python train.py --arch="vit" --qk_norm=false --init="torch_default" --optimizer="adamw" --eps=1e-08 --grad_clip=1.0
Rows from block 7 of a small multi-label image tagger, named by matrix and row number. Rows with one number belong to one neuron. Each number is 128 + 32 x the weight over its row's rms, rounded and kept within 0 to 255. All counts start at 0.
After each neuron's rows are labels from the 100 images, of 14976, where the neuron reaches its highest value: "responds to" is what is common among them. Only what is clearly more common there than usual is listed. The data: scattered letters and digits in many colours. In brackets: how many of the 100.
# fc1: MLP up (model.blocks.7.mlp.fc1.weight, 960x160), inputs 0-39
# fc2: MLP down (model.blocks.7.mlp.fc2.weight, 160x960, transposed), outputs 0-39

fc1.500 [125 144 187  30  95 132  84 166 101 110 107 169 135 148 127 139  98  92 165 154 172 149 147 128 104  91 100 117 145 126 125 111 255 111 113  99 154  94 136 161]
fc2.500 [126 202 138 177 159 145 178  91 131 113 125 130 121  75 111 134 173 165 120 124  96 161 116  91 207 174 136  65 141 182  88 162  21 126 169 129  78 168 142 110]
responds to: the character S (52); largest: S (47)

fc1.635 [ 69 107 115 155  76 139 131 154 198 145 139 107 178 146 112  46  77 135 121  96 175 129 153 125 140 111 139 107  49 123  98 193 132 171 125  96 119 131  96 160]
fc2.635 [143 121 110 106 114  72 106 119 106 144 114 174  77  98  98 142 137 148 141 142  97 121 123 204 192 148 193 110 123 116 113 143 108 105  74 126 117  99  81 164]
responds to: the character G (77)

fc1.666 [158 162 118 177 138 118 124 113 149 146 133 146 136  87 139 170 120 126 146  81 189 127 129  99 159 107 122 128  84 100  75  95 134 127  99 122 196 126  86 134]
fc2.666 [129  97 159  91 138 172 123 126 122 110 102 112 106 141 161  81 193  95 152 111  53 155 130 141  86 127 123 168 164 147 203 118 112 166 102 160 122 128 170  88]
responds to: the character U (59)

fc1.246 [138 130 132 144 185 151 154  76 136 149 120 108 125 189  83 105 105 120 114 161  77 157 116 136 133  85 115 127 126 191  82 118 127 100 156 182 117 126 105 131]
fc2.246 [121  99  71 112  92 177 163 111  81 122 138  57  99 193  95 151 156 129 127 107 176  77 171 103 103 132  74 176  73  97  80 132 105 107 143 154 136 161  78 125]
responds to: the character X (95); largest: X (46)

fc1.637 [ 87 129 151 142 110 160 116  55 133 120 142 113 143 119 119 162 145 143 175  93 103  79 152  88 139 129 112 192 128 128 131 150 138 135 130 104  96 143 125 142]
fc2.637 [126 148 166 102 134 175 162 173 160 160 118 135  69 138 149 122 131 123  85 110 119 146 152 135 102 144 107  86 119 199 107 102  90 193 113 179 121 136 139 101]
responds to: the character S (42); largest: S (33)

fc1.275 [ 94 118  97  82 110 172  96 132 123  87 143 106  90 158 107 136 138 129 186  71 159 127 135 136 130 110  97 203 100  97 130 145 147 132  47 123 197 127 110 126]
fc2.275 [116 141 164 100 136 146  50  80 175 157 132 108 197 121 141  70 118 100 118 111  89 164 113  47 112 111 138 158 166 139 106 142  89 164 136 158  94 122 152 163]
responds to: the character 6 (39); the character O (28); largest: 6 (26)

fc1.497 [156 150 114 116 104  78 107 138  99  85 162 127 133 199  85 163  47 117 170 150 184  95 135 115 164 130  26 145 115  89 113  92 142 116 126 131 111 131 105 161]
fc2.497 [182 125 200 158 152 102 178 141 165 152  96 181 116 127 141 127 154 120 125 115 174 147  91 134 128 164 135 118 133  62 146  87  54  96 151 147  88  95 171 127]
responds to: the character E (54); the character F (42)

fc1.541 [153 132  87 111 182 107 128 107  79  52  94 112 158 156 122 135  85 135 177  37 135 152 162 196 148 124  83 159 137 174  88 107 107 130  75 112 142 139  91 163]
fc2.541 [148 198 112  51 132 149 102 110 127 129 135 207 131 105 181 121 153 194 215 145 129 138 139 137 191 113 132  93 190 177 141  97 121 136 107 134 131 128 147 139]
responds to: the character K (58); largest: K (34)

fc1.698 [145 162  70  85 139 149 107 136 140  99 148 143 116 193 112 117 131 136 153 169 100 152 124 134 100 160  77 168  75 177 148 110 124 117 106 152 104 127 143 116]
fc2.698 [109 159 182 145 131  74 158 127 157 130 116 131 146  62 145 127 177 118  93 154 152 142 109 118 140 117 164 102 176  78 125 164 145  84 161  90 185 125  95 228]
responds to: the character 6 (40); count: six (36); the character 9 (25)

fc1.738 [119  95 100  81 148 139 174 183  97 131 103 138  95 211  97 115 102 112 140 145 121 166 126 171 104 158 141 125 107 185 127 160 155 199 132 166 121 114 117 151]
fc2.738 [155 154 142 128 106 175  94 120 153 111 146 124 140  38 173  96 142 133 143 113  93 113 159  81 152 137 168  97 140 195 143 148 125 197 135  98 138 149 149 122]
responds to: the character X (42); the character K (40); the character Y (38); count: six (36)

fc1.117 [128 153 112  84 144 125 181 172 111  48  95 149 120 134  96 139  40 123 158  95 137 157 147 155 105 205  93 110 150 206 102 131 165 133 131  94 161 149 118 119]
fc2.117 [143 128 125 140 193  23 109 101 153 134 123 135 159  82 201 101 169 118  90 100  80 145 118 148 130 131 131 199 165  81 182 108 128  97 151 152 105  88 179 150]
responds to: count: six (36); the character F (35); the character E (28)

fc1.372 [213 149  35 134  69 110 118 100 155 137 135 133  89 126 133 141 167 106 130 131 102 171 136 124 133  96 105 125  66  98 142 107 161  98 140  63 134 131 119 158]
fc2.372 [114 141 190 100 136 172 178 160 156 129 103 133  83 149 127 119  62 192 111  95 127 106 129 161 143 140 173 134 157  98  94 125 119 195 122 155 128 104 160 167]
responds to: the character U (43); largest: U (25)

fc1.438 [120 154 127 103 146  75  65 114 130  63 147 109 128 156 109 135 129 144 177 108 144 164 129 137 139 123  97 181 133  94 118 155 150 132  68 133 214 125 110 151]
fc2.438 [ 92 119 203  96  80 167 103 148 158 135 162 138 147 154 143  82 178  91 116 136 112 130 111  74  85  91 135 192 155  92 149 152  86 161  95 159 132 111 104 170]
responds to: the character 6 (55); largest: 6 (30)

fc1.633 [164 167 128 151 140 158 103 135 131 111 162 134 107 204  91 118  93 151 168 138 195 156 116 107 145 127  54 123 106 117  57 134 125 128 101 162 133 119 123 182]
fc2.633 [122 118  97 137 164 108 121 128  95  89  95 116  87 105 133 140 160 132 178 128  85 106  78 155 134 106 122 170 169 103 188 118 102 122  69 170 153  88 138 135]
responds to: the character E (65); the character F (42)

fc1.575 [123 122 129 114 107 110 135 161 172 115 148 132 113 192  62  95  99 109 132 161 150 208 136  86  91 157  93 120 136 157  72 165 110 155 139 125 123 113  99 162]
fc2.575 [172 136 178 161 161  85 170 164 192 110 131 151 139 132  77 159 104 112  82 177 170 124  91 189 154 141 142 104 180 119  61 102 142 101 125  90  89 131 101 159]
responds to: the character E (77); largest: E (40); the character F (29)

fc1.615 [153 154  94  69 165 179 134 132 170 152 156 168 136 214  97 122 124 123 139 140 115 161 145 144 111 148  72 177  84 179 137  91 143 142 128 168 102 137 142 104]
fc2.615 [156 161 132 141 126 207 132 134 103 107  72 148  61  18 180 168 162 108 175 177 119  81 164 129 166 118 104  62 111 131 142 141 132  93 134 112 128 119  97 163]
responds to: the character K (81); count: six (37)

fc1.125 [119  77  81 100 210 124  98  92  67  57  99 146 104 142 144 177 145 177 118 113 128 109 173 149 132 165 142 162 194 170 125 144 126 162 104 160 135 154 100 132]
fc2.125 [156 165 124 101 147 139 130 116 126 176 105 134 179 132 149 123 165 114 156 119  57  96 144  94 100  52 144 170  58  97 166  90 115  83 117 149 131 102 201  74]
responds to: the character S (35); the character 5 (28); the character 9 (27)

fc1.119 [ 96 118  93  95 122  85 111 136 103 173  98 164 135 113 153  73 121 161 140 157 118 191 127 117 107 110 135  69 119 140 143 134 117 144 135  62 127 109 127 156]
fc2.119 [162 202 121 221 115 164  94 140 166  87 154 142 143 127  68 139 185  91  97  84 115 100 174 170 143 138 116 157  84  89 130 120 116  77 143 129 137 126 118  30]
responds to: the character U (69); the character V (26); the character G (26)

fc1.727 [157 163 116 183 138 124 130 111 148 150 128 149 138  84 139 172 119 130 145  80 185 120 130 102 158 107 124 124  76 106  74  95 137 129 101 123 192 129  85 129]
fc2.727 [127  88 167 101 146 156 127 124 130 113 110 111 105 135 164  77 194  85 145 103  53 161 119 144  87 121 133 169 171 141 206 120 106 171 108 166 127 124 162  89]
responds to: the character U (61)

fc1.89 [131 138 119 120 143  71  77  88 122  46 189  94 119 189 110 124 107 139 163 130 155 138 139 147 163 111  82 172 180 116 123 122 111 135  72 127 175 133 105 200]
fc2.89 [125 135 136  65 102 137  91 138 148 131 143 135 128 136 153 120 196 133 148 146 138 104 113 118 102  78 127 184 139  40 175 130  79 131  92 158 129  95 117 134]
responds to: the character 6 (53); the character D (42); largest: 6 (32)

fc1.34 [124 140 125 127 119  80  92 132 138  91 164 142 172 124  89 121  80 132 142  98 148 149 161  89 152 135  79 115 104 183 103 128 150 182  96 102 128 185 103 145]
fc2.34 [ 74 135 161 104 157  90 108 107 129 114 146 133 179 109 180 120 127 131 181 117 120 123 147  68 174 127 105 138 107 109 157 131 142 136  45 138 134 127 152 145]
responds to: the character G (48); largest: G (34)

fc1.51 [ 95 105 110  39  78 203  94  79 150 154 126 112 108 119 137 109 126 142 148 131 112 103 140  71  79 135 108 161  96 140 151 156 138 156 119 113 161 139 120 123]
fc2.51 [148 169 127 162 185 141 102 123 169 125 123 130 155  99 106 147 150 139  59 132 120 146 150 183 199  75 145 119 127 181  92 127 133 159 127 147  88 133 139  92]
responds to: the character S (43); count: six (39); the character 3 (28); the character 5 (27)

fc1.439 [107 116 194 118 118 153 122 141 117 192 125 111 132 141 146 115 134 108  99 148 144 122 173 140 121 108 132 131 135 135 111 103 126 155 135 107  57 117 114 135]
fc2.439 [162 119 106 147 147  91  87  74 102 118  98 133 139 114 131 143 157 120 141 135  98 127 135 109 171 164 144  85 107 144 137 118 146  52 128  74 105 169 118 152]
responds to: the character S (25)

fc1.468 [153 142  78 181 141 103 152 108 132  65 131 109 100 141  88  81  94 162  98 131 151 112 141 197 169 114 106 113 157 156  99 124  90 149 118 138 128 215 113 144]
fc2.468 [155 185 120  64 128 153 156 148 101  74  95 179  98  59 143 153 119 147 202 180 155  90 118 173 142 133 116  97 111 143 169 114 156  88 111 104 122 107 142 156]
responds to: the character U (56); largest: U (39)

fc1.176 [168 174 101 180 162 126 180 136  94  85 107 146 104 119  75 151 129 126 129  94 149 149 134 188 154 134 123 112 150 147  80 104 129 109 122 104 132 149 118 135]
fc2.176 [129 143 146 125 208  89 123  92 150  99 104 142 169  80 188 115 146 125 114 107  70 166 149 143 133 123 134 157 155 151 126 114 143 135 130 145 102 116 150 172]
responds to: the character U (54); the character D (28); the character H (27)

fc1.712 [129 157 110 139 130 119 186 134 114  55 157 142 107 198  70 139  36 141 159 110 164 157 118 144 136 158  70 132 108 182  89 135 151 134 111 108 133 135 105 130]
fc2.712 [151 127 118 109 160  52 140 140 129  80 134 188 128  97 186 162 153 136 138  73 126  97 123 147 147 160 129 180 156  58 199 106 142  99  88 123  94  84 178 177]
responds to: the character E (55); the character F (47); count: six (40)

fc1.691 [ 83 154 118 159  63 149 112 133 136 116 154  85  68 144 119  99  91 115 125  98 167  82 135  85 133 124  68 109  55 127 104 176 123 158 140 104 125 115  87 139]
fc2.691 [197 113  97 138 140  73 156 122 143 112 170 152 114 161  80 113 181 114 128 128 130 182  81 178 110 121 171 170 151  71 135  80 113  54  96 143 135 127 150 141]
responds to: the character E (32)

fc1.537 [138 151  44  95 151 147 149 147 174 161 166 156 139 205  96  88 132 132  72 153 107 151 144 171 101 165 145 148 145 196 123 112 117 146 144 148 153 131 133 105]
fc2.537 [169 170 109 134 129 151 115 106  90  79 137 151 113  67 223 123 149 199 169 123 166  88 166 115 192 125 121  96 125 148  88 131 135 111 134 137  72 168 126 130]
responds to: the character U (37); the character H (34); the character N (25)

fc1.517 [118 112 128 118 114  97 129 160 170 112 150 113 121 197  66  91  86 120 154 154 153 187 131  88 108 154  93 131 138 145  69 170 105 167 129 134 120 119  93 157]
fc2.517 [157 125 197 160 162  87 184 169 201 124 131 143 139 131  72 150 105  95  85 169 162 152  75 179 127 142 145 113 192 114  58 108 128 112 145 104  96 129 100 155]
responds to: the character E (69); the character F (37)

fc1.116 [172 174 124  30 155 154 112 137 135  51 101 149 123 182 110 161  90 183 157 170 153 123 159 170 120 145 103 114 130 180  83 103 164 112 106 114 138 140 130  98]
fc2.116 [155 165 152 143 128  78 159  89 141 176  91 135 123  94 153 118 184 135 134 163 151 147  70 124 123  92 139 126 119  59 160  93  75  49 181 148 100 100 154 138]
responds to: the character S (27)

fc1.306 [164 175 134 139 196 151 105  97 155 126 138  99 145 184  80  91  88 132 118 176  94 156 132 119 121 120  95 108 164 191  57 105 123  79 150 180 125 137 134 129]
fc2.306 [111  90 129 133 101 140 195 106  74 142 119  86 118 153 162 150 148 135 118 104 165 102 129 134 100 125 133 139 144  69 184 122  91 168 153 141 107 188 105  64]
responds to: the character X (70); the character Y (28)